Weights of a small encoder-decoder audio transcriber: encoder rnn gru, batches of 64.
Rows from block 4 of the text decoder, named by matrix and row number. Rows with one number belong to one attention dimension. Each number is 128 + 24 x the weight over its row's rms, rounded and kept within 0 to 255. All counts start at 0. Numbers have three digits each. After the name is the row's rms in percent of the matrix's.
# v: attention value (decoder.blocks.4.attn.v.weight, 128x128), inputs 0-63
# proj: attention output (decoder.blocks.4.attn.proj.weight, 128x128, transposed), outputs 0-63
v.12 114:135162126124137130113079128127076120093168118136108134118145112100114125144125117165128117125144130149151145095182090096135129159131076128095146155129144178106104104135110090140117143126125171
v.13 120:168099129176162122117115164120134077115153149166124092142095136100101094138135099070133130142114154138097163106104140135110176159162121128107123131136157161148109135108084103103114103138110143
v.14 110:121113161163150115180128137098119112141142133075158158147128119116130135116111161117131149110120111144140103111129127168143124125147137128127165098160096124130084098108139137146113128115137110
v.15 103:083140104163132145119180134103087129130160098149141105128117121109171121096167143092119134133175103097126106112148098131066081155137094109158105100112083188101124130153098115098119149171139116
v.16 091:141142111137107153097115117174134111171145108183119123114137125157122140112173152119136132104123118111126099128143133110100091197124178123143125132118110133122135141106127153118131105160131110
v.17 095:138096106139088082121131123122128136125099099091139114152110135152113100118105176142132176113126154129145106137169083171143116120076156146100162121129140112131120110129090078170112121156131195
v.18 113:147116139137126119145132094100161092093119113173163152117133115157126084129101110165197101147096165138113165140096171102125140138116090146106136134108119123111094155127148106123168142086139121
v.19 104:094137174117120134118162107153113080139156098116108132163116069153124112106107135099164139184114124123125119128134137154128094104119089128154087134134100136130091102137104139095133117102129157
v.20 094:152147129160114138121117115121108092124174109134093120092094126082124106126162110108110175166135103140156161069151080152139181142114112125107157158118148110117132106116132168117085159147109151
v.21 122:094168115100131072120160161121105144103123153092159095143152111115126128139158122099140126120116088137145156130118108159108106140172087153159091119162106144146088104148125103136108120090153106
v.22 102:148077149160084147139129091113114139148131151108107154126120128162125100110157110105172112138119130133129125136129157095090078094086119107153116115088130099134142105120142136119141145158084182
v.23 106:104141125129157159100175102147094099130167088146101158116096157099101134102103080128099131110125111137129150131144110114134089128118155136123119154092100133124115127126133133133118163105132126
v.24 099:129116121098083130139121173150150165127136114103120107137115127100124108100089185152133150104143139105138101165130129122149126144115115099106154166151115061148117182128089104132117126083137119
v.25 105:144152127130128142100125154112142139151168119115102147097136157163138130113140105157091091126130140161129106123158115107129086093094161163133090122111146111188152101101184091112117130133117139
v.26 111:116164120075103121108107133163136165084144094126108145127168142122154120135154149093135140137127132152131125117131124162128114084105093104151146104122084123139153136148146135144140111133145138
v.27 113:197113117143138157098119091145088106131124162158129148141122162130134134123155130121109128155153113151106171119114112131155098165137106118126118112132088096138133137130153130120142142132113123
v.28 108:100143125178156136131131135137143129128160115126134147137131094101169081135080118148118131155076108068122122161115142134168153168129098158120140163162133112167169134109145113156154101125155097
v.29 097:115113152078104112123116134115105094146114148162135105116147151138200134158118157158126142116164126116121071103151109118158099169120137144125134137102090107138133091152119074145124110120074125
v.30 103:141107133123135122131133101119112143104132190112088143145118109140120139149112156145116121156133140093114114141129156090123119061092105169131168160148140078158103134128183148114106084145098133
v.31 097:114133119155132102094127138116126111152159173142118099169119162095086130112087083093092128163075132138123114153148120183116136135106138105096112142133131113113127105124119146144103111137116156
v.32 097:178129148084166130115131089133125096123134105171104103135150109112108111143120101122127118134125115128078165127165091122123122148160125115101115115136130086160136173118106116162103108130113162
v.33 101:137167119145136162157153098085110099134114150131144157123149135088091144139115144165163127107165131118143106094153137094116082115082115085109101127111119129125138137100164174124103120113097148
v.34 090:148087122121107127114084090172123099123099131116101112092086177128123151138167123139103122102142101144152162121107150145171152136092123171123134113160100170146135110129075115125125112120128155
v.35 107:108125131101147128107100103119130131165098104143137106145145106099082121119126127144132110088077120147147128128124108130123091112180152144154110127129099113155117154162149104160169131072137163
v.36 087:112149120176116134127099164150164126145138123126130140095156113127136096148130126137120149093096109125125113132125105136126150151087089123156153086099076117138130087141103143108133152123135113
v.37 100:119129112132120147084155120125131142093133137133155117090119108125132131104111162088133154125136095064095095138120144116128120152079131133178095121128100136137151104114159162130157137173089090
v.38 100:108121138111132165112154128140137136093118088140123100108089119133075127168123135153168151129150131106109150107095132156171101114167085098153108130154129129151113147126146155093156117133108134
v.39 104:108152082168091144118092105099133132130112144082182119169091118153154107141151094101137123099119129164122124143141149167167119165109108118108119123152124132133117142110136155122106159108106094
v.40 089:143150126104130128149147095162162096141162117087161137128145127124147105133161152140135110088097142102152104119161121137117129116113159138124135120143116151120098109146131153101104123120123171
v.41 090:116178151128156150157113090121133089128095147133089122086109123111128118135110148130150112108163121106108101131105148085124125076136164128176096146126129117113110154109129166130085119125091151
v.42 096:132121092166093135139124110181137110113154142072121120107169117089170152106130146094136127152137151135152117121121131165127125118102135130171101134108127118148185156110119150155096119125103150
v.43 089:100117125088159117168101133117105128154157168172107124098093138120130113113132126183122094125134127133102100105148142131127128126124127089101097101157114178129103123149108114100114136123059147
v.44 089:151122140152131073113154176127120118079134098122157082142175163102096115117124140137146157113133139123155163108104101147146136137126158166139135124135130105139125104169145150145133097125124139
v.45 089:112134105102112132159153100123167141103125150138134128136121094117111138136139157120097132095145086121170128142102164138150142087140097182125125137155099149125097098153109113131101175183158104
v.46 087:126165123132151083136102083108139101110127101115110162072085142127151139092113115155181118117170126094162138097103136103115131073101103174160112125149126093103156146094164129128137104173147112
v.47 098:122172133125140125128139175079127162118143088100169087119097106126131147163086144129151124131141132126095105145134151131102137147161148159099149131123091136139128106120176133075112164110107120
v.48 092:109119133137151124102093118141105160115145163146100128143145128151136068129122113090173091159144148099115149093102137118096108152133148109099153088104112108135149111184149119152082156145139100
v.49 091:138122140119125121161092113081106125105098106140149111140155093096103103128107128147147145097115133119131147118137126123155162135162101150143130102115119111160106124130094165102086108173137155
v.50 100:100177140115085111120149106082100116089144121103105113163100120124125151167087145116128099135161139118124130157087168100115147133148163139150130080159113137109128144147125154150101130117150136
v.51 090:131126117151097154117112106144141102090125180116149128106157114122173101079144133122132099133148100103092158165140128132153152138101164107090142114107120157139095115120185120110115127131147114
v.52 113:097118139099098105121120101110155102115147145111091149115157135152090113149135170076096129094097123163157150141159104120145106168116120132120141109136118146092151132131132115169109100122148111
v.53 088:105133156141107109162108124127115157088129157127109097114133111158146135127083098119101152156114159132175127086124119148118135123131129127110090177148138119138116154172086133100072127169139151
v.54 091:119119151096105159102115104075147123126134121171105122111098155139099125148139135082074125117116150121141127158138170110118132119093173127152111145138136098096078137097129120091152110120171122
v.55 090:170095137111142120132118144163158125134146138123151133060129097146087147118187187104156132123091122134130118140137114123131114109160143104124135156162147118119138100132153116108159140178120117
v.56 088:182130151114141110122083139081127099095100139161118133114149123150167140149117155095152116103106117146101123156151143115124151157129102126153143142167145109155134134123102122070096099170140097
v.57 107:102104105089157165157081130112124144126132117129159096103090123145103114102161155184155140148175108145137152104133132127143108123153152121115110135166153155121135124135089179149115183101131129
v.58 090:134098123153187103155084166171136150088124104116101138140153125111156132154107104157100100118158122082114107133117086131103139187116141122136148152137131117087144093163160116122166093127097136
v.59 089:109125087141139106107151092156171119094115121068142108097097104100115102105135158121143123137094141146104104126148104109124141120152079122131131122133135096148146105105134153118102126117123143
v.60 102:177161100137157152092092076127103106100082168118120125170097123153142153112136092154113124112112120113113160149086101136117131123146095173147109104137120114134142103094132079108105093147120153
v.61 097:117119137117097147105145167144124117140112115125089082142110137096149124133126184165114148137170098109118131130153102141168086154083097124116108115130136134114167152122148168107114187122163116
v.62 102:118087152164097143172139138121164151167160105134136157164144147108104144092115106124131115098138116137183138105145134153129112087163149131085169134111145124129143084151103138136105132164122142
v.63 084:147148113082107104134104143089118118131163112079157141101159119115114139112108106167172077120115138084126151102142120072123124116121126125140144131120136163158119123108152119105102126130143127
v.64 096:180146145122141138126164157138118097140128141136096113142082139166113147114149095141137167137134104119115112122160130139141127158115124092166171114113162156136138169116081116088157105186127151
v.65 102:147101129148129135118112140103097120120123115141131120136087140148141116146203099158158099148134103165151108130138122135107131118156167135080154120114106149111112137081124133126110128107097157
v.66 098:121157130152108115168077137113142107095155134116152111114154134134132150109138126106106136094081114107159168093097131134186113122120110163111144116118145115087112141115170127076148130106146093
v.67 100:125146159145095160163101135104174109157159125124136129099120099152116110142107169122122156119138141097123100094143149181151145122115112117088100151134141110154157097129163148146094129108096101
v.68 098:083137170128195140121099159104127084141120117135124186133108134128135152175109115125121116117125100090118086148132113157102138142118137123097141141088110115121095169092161119140172126122147158
v.69 096:126123160084107121087141165111103168167129135201163184103125143122144115097098118153161120162124116155107143139116143164156149137136153126125173143120147179121093112112135118125117119143137111
v.70 091:099109101136107064160108117078141124165133097099145132132107159093111124128095101111141141116116151088161118102089178118080164133135149143100081158149129098172114073132111108116090142157156131
v.71 098:102094136098144139165118095126160132161146158124139121115097154135117089097076147090144158135145095114126143112114141134067157161144162082170139127123130130129127115129123165144118099106142137
v.72 100:136118143143135118090151112135102116125062108141142127145100109142147134131113165112136112165163103103143118144100136140129173115163087094138143111113169161141137175180128116168166111129097146
v.73 097:104150125161180141146136136109140173146175125131091102153172147143094163059084137145135133126164105145109152134104172154125127100135132176087111146119130125107159121124157109138093151130162133
v.74 096:148160113162137175156088124112127125135134111108191143076109113104113101126093115151098139105165103096128092150110095129126125150148115137116118147108155154151163109109083118113177116140108127
v.75 097:085111139143144131101117124105143121119145097141104145125135124138108149135102143125168108150161161163127133122099127132115138100128115129147181125153112155079117085152118136086118156131128163
v.76 118:166103106141155143131127108098130108118167145106144147157138167174116108109108127111171129152122149114091115120100152129081141072137140164174112122115145152147159148128112137095119101115105129
v.77 107:089163121130161103103139148160129155110156106143177133072126120131131082125128151113093139125114122132154097108154106126119156115143117083116097130148147122115158100086156082121137123163121086
v.78 091:154139152185168126141145136138098110127141155118118151107136128133092168147088125128133133153136143140097126140148110115137119179106098121160090112141155161111150130099125139161141137167112113
v.79 100:098112142078128168136119124156134161093151121119166155157110126127148130139165074083123132136120147097099144122117130125091148146167148138152160099138091100145107166142107143134157119156099102
v.80 105:099118134113124108096118117117122132138142152160105104108108104090126114106120125127153156140157140137110066127149138085162156110175141104132156162156138115138082134106126164113172141157161140
v.81 104:185156131181168162081146104130075127134139112087168099123079099137089131127137153118161133157114120124118146119135130144153127156155112119090135110107104118124127128114119121084169151156181097
v.82 104:102128119127116147140113109126133091140149095159151118140152168094141132150107096138099129103108143107132158090104145148085148120148077175164147110175139138115147101177126133140129125132096104
v.83 094:144136119152146116162118127143130131103142128148130145144108117119126068092118096148136145107163109141124083107137110094128148149117121104106118112123113125083106118114126152162122142110145107
v.84 110:123093172120153168111124125110105138153131111142142131125136097149153091160141153138141109125135120164162137117185084133118119100141132098101128105111109135141127069111150136112134090155137167
v.85 098:064156149087116086136161113136105111112173155104129117152136171152170146094104164159170133121107149162143125125174114096141093166139129113149131085162119155114090135136124098121082112159123119
v.86 104:058142087111107092103122141123097152085151169180170152150159124141136126124147140113096117131116137118135141120151142144165156141102094135104124147130108171125099142148125125126131131100108130
v.87 096:126135101103130105081140136143124169084146067133142133164130130111109159150145132079115139108092108112121105103117113107148103122141140120099130109145144108170100097142083165098120155146104088
v.88 102:119128126138097108141111138163115107128182161102153175143132112150100087167146103164115146125132154150122120133153125145096145144163092093080139149114101145098121114087175144108126143137090113
v.89 101:107128130135146109124126157072148143142131116162171101131125093155104156092161099157157131136121120120148086155125098090136125093149171112134168159115139102167124145163151130078139107119117155
v.90 094:153119143132108082175155151135132133124125097096097103113165115096120153100135117171116118174163134143137107120136148088129169107101175177134126152121141128119093090098171079100143087095165133
v.91 103:106108157113121170130121133135105121139113115105158158089166148121143137100100097118145100162119121155165121134141152159066147120085147119157137101148087125158122144108125120137110140082124121
v.92 105:119137135143117144187118104135109099112155099090127126103139119088133089113097130118097117124123134117176147109077146093119144127177121123162115137134103131082114145100096104143100135116096147
v.93 089:138139151132152094125116105158157157129141139154170156167161117121132156088138106134150143116134140137149156098129108143137135195110122093121091129113136140120111154133135126154116114155146131
v.94 107:084097185127129143160131164109155155162157098148139106138099094101168106119104106079114127098105112137179116135178087127105124124118141113156138092134102150142112112173163144136120135114129114
v.95 088:131145148116180164090094154112071086126112126099158132105124119106146130109098104098097135098128133142161164126104126155110152113112156131157111163150132092098135150103171096104135158140161107
v.96 087:129098174125107155131175117145093117145082134081169158111118129177101112135128112109113120154114096095119151137122112098109110141159101101149122113098116129105089106094114119141117128120141120
v.97 095:122131139098159123112126098128122128130094129146158133120123153103154145122132138114125146134144101163126109175172104107069100093096138142155128206134135185093101119098138166108146099158102119
v.98 087:148164108161128178106111097119116150153102136161111154106124163095116125137090098140127095132101161086155139109168122112126131176117159126118120117108136128117122148135080144153125163131149146
v.99 087:106158143182147127154150092130187146166139135150116152140163152129115096111143076145097154124148146144164097123166109090110145129119118123145117145104130118098100143125129158165134148135113080
v.100 093:142147140138137078103147134116109108092129152131136119156137109110108112188099116104145134110070119084135129103166136151104123170108108166136142148168176109125119123111147126141101125151114125
v.101 108:092088144152141163146110174134106110086078168156084157136145115122095141141115145090101152098130160162095150123080167075184135112130130129101150152169118122143164147138109164137134141129131102
v.102 102:159152102119093149139115094162091151128103146155130132175085144139110140128104111094130176163138131185108123114080174138161146115102113145157115152109111155137160139164138140139167134112149154
v.103 084:108117149112106087109151131161109125169102119126160148144167152122167098133127123163166145116116161121137089154131178130100130123090143128155103156149139134168154129115101128149123097126102107
v.104 094:098125128133099122156114113157077138095119169169143125123154105096148117122150150100120133165167119138160148094098123145138130094108111151096146133146092136121133122181137131170096094122130107
v.105 086:104147141155129103096117128150153157136093158107155138170160121102126158138145167139105107102159112120127164114113151114149097179117118145138118093140169164088106154079148121150112164083108125
v.106 095:139079124139122157130096144139137139142159154086082153072155121158128152084117152161174155109115130111110105111151126119126103125116145142149138093140119156145160132134136118114148144167110154
v.107 101:134138121139138126122124098116146126146133121110128148120116112131165141099099085130130118087079094098137109130134141100125144120133133097108153070091168109165097088106142134110100152152133135
v.108 089:128117120118126072149116148120145142137138148116137093096120118079131125106114097135133140102115171103124121149175100084088119108083108134105069135145102123113114136141145157118170130122146148
v.109 089:181120103128149090112135118179141146155152135133111155149131135096152118114112163143125125119134113103125168140101111110149165122127107119172123133119136166117153126165168173099142140103156163
proj.12 104:127099103139092117095129161179144127114160133141131166164137107164125153120128150109166116144155143110108152104074132149142107101127156152111134129141145071143154131095131106143143106120121054
proj.13 121:138125108122108129123156128160143133111140116124092108143169084147149207084094111139132134103154111144143084133115140151152084121133133104091117117138150105106125118122159174190112167154147133
proj.14 106:145104148109136126104180142096136145153091124109148114117120085111104121136140077120160089156141133110117097115146168093142104109145160122119138114153098123117139128167115183152088127141067127
proj.15 103:210110102130148126121098134123131146124136144139096133198113125120085131104140151125150156097133121138132113137074137123134191134124134087111174114073118136162135135140123103150124148094149135
proj.16 092:130124092117142138108148120124050106101143148098173148148135109126116082164108127106118111160123126096102155143152128091127134139114112148116171144153122116137107125092130124115146113125100144
proj.17 085:095106093142166138132128149114168161130096136103130199140109081146095146125140080137146120140124126120117146130129160111183089131123142125121076100149116160151146140112127092089148130121092111
proj.18 106:138115130124120098134132086139119141129081122115134126066142179112138115144153129122054148158164114105131070113126094158135152134174124142200124113157113142132132159130129132131115148116129173
proj.19 099:128127151164124096116094121105139154087136161138111103114091138111111130142124087146108129115180116064116122114125106171134138094159121149079155121163166127114152125152120134123129147144140135
proj.20 096:118111102127091118119145117154152167105124169126140138118133077144121175137116129151145136093103122138101093154131149090143117114132110123159102131141115123111194125064110109106106148124124151
proj.21 108:138110119131122140148158162124129147120175165152119115170125148126080136092122119122167127118119152106106118097142107137147127116108127167136118146138135084123136144116127159141112131126101094
proj.22 096:134145139109139174102143127134157116088105120125163136102102112073136078089143106151113160125148138141150140142091132121144173105169148100081121126130135143091123135144159106134128088139151122
proj.23 103:152103117128141122127098137126116133106113126124143143107116107149129137165106167163099150107089092119095173197154113155142151124125111148147141082110143117139138144129152108135143130136131088
proj.24 092:127129113111158122141134144085096122149142150119150121134156097147079113143157114129128100131132143133075142131115149141156129146135098137158106065126083187165144132103163115090141168185112087
proj.25 108:165146145158115158144151133164089117097138130135156153185089157083116152144096114170104134124081102139131160146146139124113134128154076123173120153124135114136118141118135168106161073097116127
proj.26 104:081117138087147109130142129120127102152138131139145147119142131117099127069120105104136133144112099080169081109155140112114123134185139131177141123107140143156090130138080105091157122120095167
proj.27 113:111117145105112107134157143100130111163112083114107132136170132109139136113135155133161107120098126152176150154131120117141154128158163152143121101086184142096122131123148096137106121089143105
proj.28 097:142091114123129118166090125188136118118134123161142122076076166147090157104165146118118120112134193156145135136090119152115124115092144133151102136137088144085091139114139128086136139142171168
proj.29 097:141142123148124151111137091102119096085130134113122132132122124135115160138157131128100133140149125127155184152132126153100100170106061137125169128169156170160095120117108138116153130112157117
proj.30 092:117163142112176070129144149160150136143142117163123123114127180147135117101136082122117105125169107125118152110110144145145130179132113110119125118140127130123155133122060115140138073108127151
proj.31 099:158142142070114120191086134147138130128142145133125114124114122145165146116142168136147143100180125115129122115160134085130110135116106114148137096047168166132117126134103110162117171109151135
proj.32 094:109131131147146138119125172102157112120112133090187136130123159075169190129140149134115112143117176125159096141115117129111094100088139141155131159112155176110135122117159113097159138102123135
proj.33 100:144086123089133131074109160129125152124130110128119116100079135146151101143150114129133119153131067161100186150098137152085136089118109130129171148128137167109125125124105082114147124148148130
proj.34 093:132158153119130095147142125157123176121096119152121131143169086121120126118111114136122120140137117107142119150132072085099099133162170099114092119142152103161123148156166103127137161141091148
proj.35 107:110131080153106151126166156130159128110154148148132172125121137129161125126125123105127092145120162108094122081146149152129160106118108109097088141109140136081174136115133119085139098126171141
proj.36 077:150156124105114097150178104142106160129135124153106146110138120121110077131116113134126107166190125116079159107161160132140120138126132174118133152129160111098128107143123107172103164129145143
proj.37 104:100160149154109132128123111095117124157123089119094162167097146116132097119114129155116126093110133137180141156153129126166139108143116143100133143105110111149121151106116183124115114116153128
proj.38 097:127109158110075116152100120092108096173125154101146190162130176089112178107130143133103110105121135146117082141155085148130144151127141107125120087140125100128148157157099118143094155127134162
proj.39 098:162135122129105128117208099080113132121116158117091151089154128127123104064113144164145161138163095111164124139130128113115139118156119144110126126132084132088151128111117137120113126138129134
proj.40 088:129138130136153148070143148120147153101127135189110132119094117166159143145145135122121161145152100146108178064118142147137155112118106125148138107143190092119125135114123091167112124130129081
proj.41 079:094086139116102102110135155155140147182149104139142123115117147146133129165141127130128196128094150141080150150131100132135109146101069116121130117076116135141120127136117131170159119129145127
proj.42 097:141148136115189096127157160126110137113091107145102090104123103163121115137149099134159159113120123177100129141122171076114129110109131103113171109143109183144072096132136112132153117092101118
proj.43 100:128103139127138121112128138185176157121130120149131134134145116120175125130132132124106125128129108123128159106115124163105164120102127120145148115160148083136138157143132141171121116132151132
proj.44 090:105159164147137154183097126133163148144138129156076154143131124167109175118135122122118145101128155115105148131136093149101123108091130101121142143117138132114125141108149085142112118142128139
proj.45 094:136111156156102113138151107162120121129101122132115153153147143135155136118142154142151145123124152136140125147123076102093144181133124113135153065139174087126104093154105139153108142122091138
proj.46 085:176060093084104152133137140184113123130104093154120056130119127123126127149122133112087142102096131195108137160137119135104139136131123102126166123106117191130084095163122118161132133130093165
proj.47 098:099111138150143125167119130147149124191148128163081204124147150156105134096151125140118146139093150126104167089129128120155136128155139107118150146121086125149132138146096153141112092128122105
proj.48 099:106164086140106116147166107143118135145120109118123097107109147100086121147124123175132146158139158124100103149163127099115149121137203135119156175136183133151122151115099186118149139105121133
proj.49 086:131125089082118161112160133135114171150162131141096140147126157127138100140140131085158147207111135132113108130095126155119116133092129142117113157127089149099118130124182101154122158130108107
proj.50 092:125072132138137098121112131172181128125134120128144142126109118154136152115153102155171153111098110135077147113177139167112124096122103131134080164112126117128138144114097089107117127148142116
proj.51 085:098132121075140129131153137124132155114154104172166122114090160041095134182127129099132129164111139132147123110119084131112152075136113184163132139162097109136171096151094112146132123109120114
proj.52 129:128120144134113137116151123129113116118100105094116149118101102110139153119121137152157149145141143139067135148144150097139114119135143133122149136129162130114058171115116141118131145139180096
proj.53 093:128132079165111136117138157143116152152143107109126134106114098117078141131124136105154156153122115143093148157122178104146124153153127131136101113115128151112120174121147154151123139092072148
proj.54 094:141141149108111057137105124151171107104158085122150146083137088183158148104117136115145123131108125115127131072080129115104154126140069091099139140128166101144120121108131121097114109112155140
proj.55 093:078136109132129167134151139124132105145124118125142140130152149140146139184114168155106116102159103151152138125132125119188138154103142121127127118108140124097112137103151122105112117091133163
proj.56 082:129120058118164135101180113125124153112128152125178138116126094120131082124121109165108108130150147155134152104096125162102110071097129128096123106135136154101130118156144115152156144162124102
proj.57 104:087140121117103122096168160124115125117120126129108117171133148121118132149131096129104165133142144088142096139118054164125138134105125158144133155086130125152118107106151119143139120146128156
proj.58 093:136166132145119135110142130134142135148116125150162147103123098123106112109102138133150147112133092149199143115154176118108154138098109130108125104152141174091157118156097105125111176145128090
proj.59 080:131130175093107162134136134125082124157121132145073142160162106122130118110149115161107128113117125139132134136129198093111135108094174105115161164098121126106076172165142121107115139151129099
proj.60 093:106164130123100120153135143101104150157142145165138140133127116076133104103098170118141145144151108135173078114156127147148164135108116142096126148096114114127118129164130132121145178129084087
proj.61 102:120124145097141161125149129136128144108136103097120156116096122193098184115114104154133117126108194144089121143082115142108120110171122108116110139098137106117088114148124108130097101165140118
proj.62 109:132139099142149125098111121086120117130105139143132136114120122124187099167134145094141115162095119083140148132090127118120129162114120101205131100123069135180164112085137093140175128129137115
proj.63 089:113116141161137121132103127167154128119117094134121105151127156169131128157100093140067176126177115160116088130158129147124118117119162133126151153156134135136130118070106187165140091095127093
proj.64 097:108112148115128123105096131137159188149145110131179115133144134116133130122125130080137154090105166119147161169130125108132101106124161105081106144147143151139170070130160137098093135130157180
proj.65 103:113112142126123107139136135120152149155127160105104144121130118164152126106110160127140098111080137115091147072118177105144170118130125120185094119090119171114178168176130103136164097096123145
proj.66 103:141123129131132108123173087119119096168125146129117115147147136143107095148124111142097153131140146129120094135143071129133146086120173140107123170130133124139112115111104149169113154135089170
proj.67 094:105118136118121059111147168127084107117065109108113144155186144135144119148135112107129125182095124150137120117156131134124105120178136098154091091067092167112098117146107150129122107135117152
proj.68 102:139133101076105107123121110158115135115154156109134129115159131107167120124147155112161132116125158170123165121109131121146146154158119140144096091118099110110170090135121120103107096151121105
proj.69 104:149135134141115149128132142151153127114073092123122056144091158142136152147160172063149122107149105144112139123147183137097154113111115124191113126132123082146137137134128142106184122113112109
proj.70 097:119101145133097168106138171148160114105121117132119077149168127129153124129129173136101170147151103121121115150177101155140157136131068120159133128155135123109118135081129098165112129142099127
proj.71 112:109148134151130174107117147089132110101096136142126133131121087097156163136151096141129163132142135126128145157127138087120077132121156138100156084115149137126094167139157072127138132157126119
proj.72 103:121149127090080124206170096125141154153148133128136122134157160091118136137151135117103101160101160105134116086075093099122130146151158153142151134146132123112091130111123133095126135129105151
proj.73 103:103115103131107123072092142136115114132118116154130173128114106100149126155131100146089111104127135131128135134147113145144114118121097103116129089137177143144140081114177152149120135115123087
proj.74 119:117100119081158112078106153113117130136127147100115128134149140129154176133143128119145129137118142157108131112140166103112115158168132114154108069150089148147147106072145102127123145143104117
proj.75 110:114120129149102159114098155155145096151133161128146151165115096134158116159140090107119120117155104131107123104129111164133127172140153123142115145163149081145168138145145106127104114089098104
proj.76 109:147121130103141117091132161144121192160136126149159113130137150096143099155121150119098144153129116142137148114146093109132135161103089129113089151175135123108084146116127145165141126128127135
proj.77 103:131115101123101136155117112115148115108093140131116118135111167137104171124058115162136137101145116149119088189135100136110101095139117148142133133099127155141117111135120164134127138092156196
proj.78 099:107099120116119138106109087135137107134088119107172088132146106136192135099138142163156168120125119097146156138124133138133156129106179149118145146127099136126139136106104118124133106128121157
proj.79 103:165123135155091117126144122148123144171171125103113131121107132150085148122108184107156157117123083167127119178136132102190105161127114111101132154129096156131154100130113143122121099079141139
proj.80 102:152127165120127139151146133115096138144132111117151131132107102138126109125138125139095072118149130152133166157119143142061150095101145177100100149135169138105145099140131072143100118105140109
proj.81 095:123140121090083087164141186147142100108167148157149139122090154094101111112135119165134133090092107120131143113155144144123106107117113150124132151147148125058176097137110117100118137158096145
proj.82 109:129117176119128118130111094136108175139113128129105162111129131147123090141145126125119128160133112131169084133095130125142127152123150095084131104099107115174085093112104146096130155179161128
proj.83 117:158124121134147093144136111119161132151074145108139147132142169115148156117109170123146101091132136123153128129148141129100126145079134149098136136134153153108143101148134146124097085131137138
proj.84 116:130161131161136114144125127134103106109146135159168101166167106098099088117141073111110131121147136127082112082105115143124118108168119153139149114166130095158148193131141113097152177110133153
proj.85 101:117141092128147124123126107102137126114142113152124158110119128173113098130122072097095159137149153110116146119087091149126115126160156112114135138121133097170131100141146078121155093133115139
proj.86 104:069115160125133128123150098095120107158124108130131117111133118165133160110146133111142153153115137038149133174162143125125129113138147074141111144140140139103158077160158120114109095160152108
proj.87 093:156126148118132154141107111107142065122134124107121067095090119156134129115105097179108152108110106118118110141138134120136135119107116163136181119072133144136161114167142125192121103098126174
proj.88 102:141197084125152103147141148104148151092116091124104103132140135136142114138100079162137137149181130143121133104112066107112126129114137121128108124157112130158094138110114145131110121112171135
proj.89 108:109143154123099188102132105136130090137140136118132117109141145090146150113117135130095188120101125107093150136124164116118101128099081125129156147110145166114177111090167168152132134118127127
proj.90 095:106111111133108157094109059104137099103114138114131149155136088112145114169161103138160135126154145108088159117126113112085129142154077107143121106173113105136114139118110145187160158129117107
proj.91 100:150156107148171078130156142149124117139134100132104107156129116133148146146159159109151153134140125125129142168093099119208095161159130095142121139105138100127087159167127124130126127104127123
proj.92 099:149137134142134120146174133124142123126143151172124164147128178168124160135143136106140112127107125134129087095103106128122122125090133158141146078136103153180102129142137138109162087149115154
proj.93 106:127134112133145140157141111136077116116073098154070118140117157127126116170117158133116091101141116111136141184167105096124103108140160119143118141128137121123119121125167176146129100124068142
proj.94 112:161077135136160131106133088131082129131102129141085128117180098166133118130179120134139126151157147131113125111073155124151196136144118111120165105102139083138134153093138117097150120087131131
proj.95 089:117163119121130104135158094144164117116209114126150122148125135131069141095139160151113138124092116127128096125110120123135117118161116093140153166114145117144131122124112131100127089127118139
proj.96 091:139151107155165154076122138146138148123157097120125146145129141124103120096093135126128129098103149131132136118120111143170163100110140160084096154151152114149140127156146082112162092114089102
proj.97 098:138129130150119121094137108083116173143125130102138135108119154180089106115115149156104118111110149128132203093097079108184130166122126074128148110126115126101129130143082146128090149144116121
proj.98 092:096176124114127107148165193121117104103154145087151136117135154127094157094111157100180107105180100138157140100104137161115094117137152160100140155141156140137150132148186105076135077139120119
proj.99 088:140104119124124105120131098121104133104133106098095154115142127141148116153142140118164137127130122099130166138060080134147119143117116107145148113126132134087144096169127134107102174135131157
proj.100 101:164128122135123154128141156138133162134125113153175124137094142145119183076128174150129103175155132086127106135086136119146152086104141109148202108085118142151148142164147102124102126077146085
proj.101 103:115158111151125114118165082112131143141160133120141149107142167127124102139141126110181107161090099117131133124178090123135107113117146149143157110127129113123088045163095099125141131156114099
proj.102 085:124102118097091084133122123112134132131110160101134137104188104116129131137108164150150127103122101148164128127138128120106093145100165133113137109122118163147150139086143083166136096132130152
proj.103 079:142132111131122105176123131131108157123140095149090116085124120121122110125111163120156119149134086087124168113120127130150111172157132123135169102106079124116096158158128156154093146105116160
proj.104 097:128128139139157114130151126130145155131128137087093130123126125145097145116100131106124116136103119120126099135121170107157114178091132145164140129083146096135138118162118131190104148097063123
proj.105 088:144103120087089147119154124126130131121167122134154119123079099142103130121092128155111144114141155095128107135125139173141157133118129147131144165113111154122173140112144139108085101172161126
proj.106 099:168159113104130083082133117088109122122145075140134104128136108133142087151155109121142120162117113147165081112148120147169153125142129092122126115130111099142102170168087121152132130142154167
proj.107 104:124074136130133139100139136119140111168142115133163146158176147180145129155154146184096109150125115132118093131142128164123159111135107137127108174179110076081145128144107097094170119118116094
proj.108 090:129146119118136119121122074129146111149139106151123128096136169182120155145139174134163143152138106138126152104129131136128143143143142138130149138113119089086143153090086126136086166118126138
proj.109 088:107144147152130149184132173107123118155119145105154078118134139152107173110159100152120118132150120147124122151130137118133161112125124142067132125141106082132142099150104116139111087140146111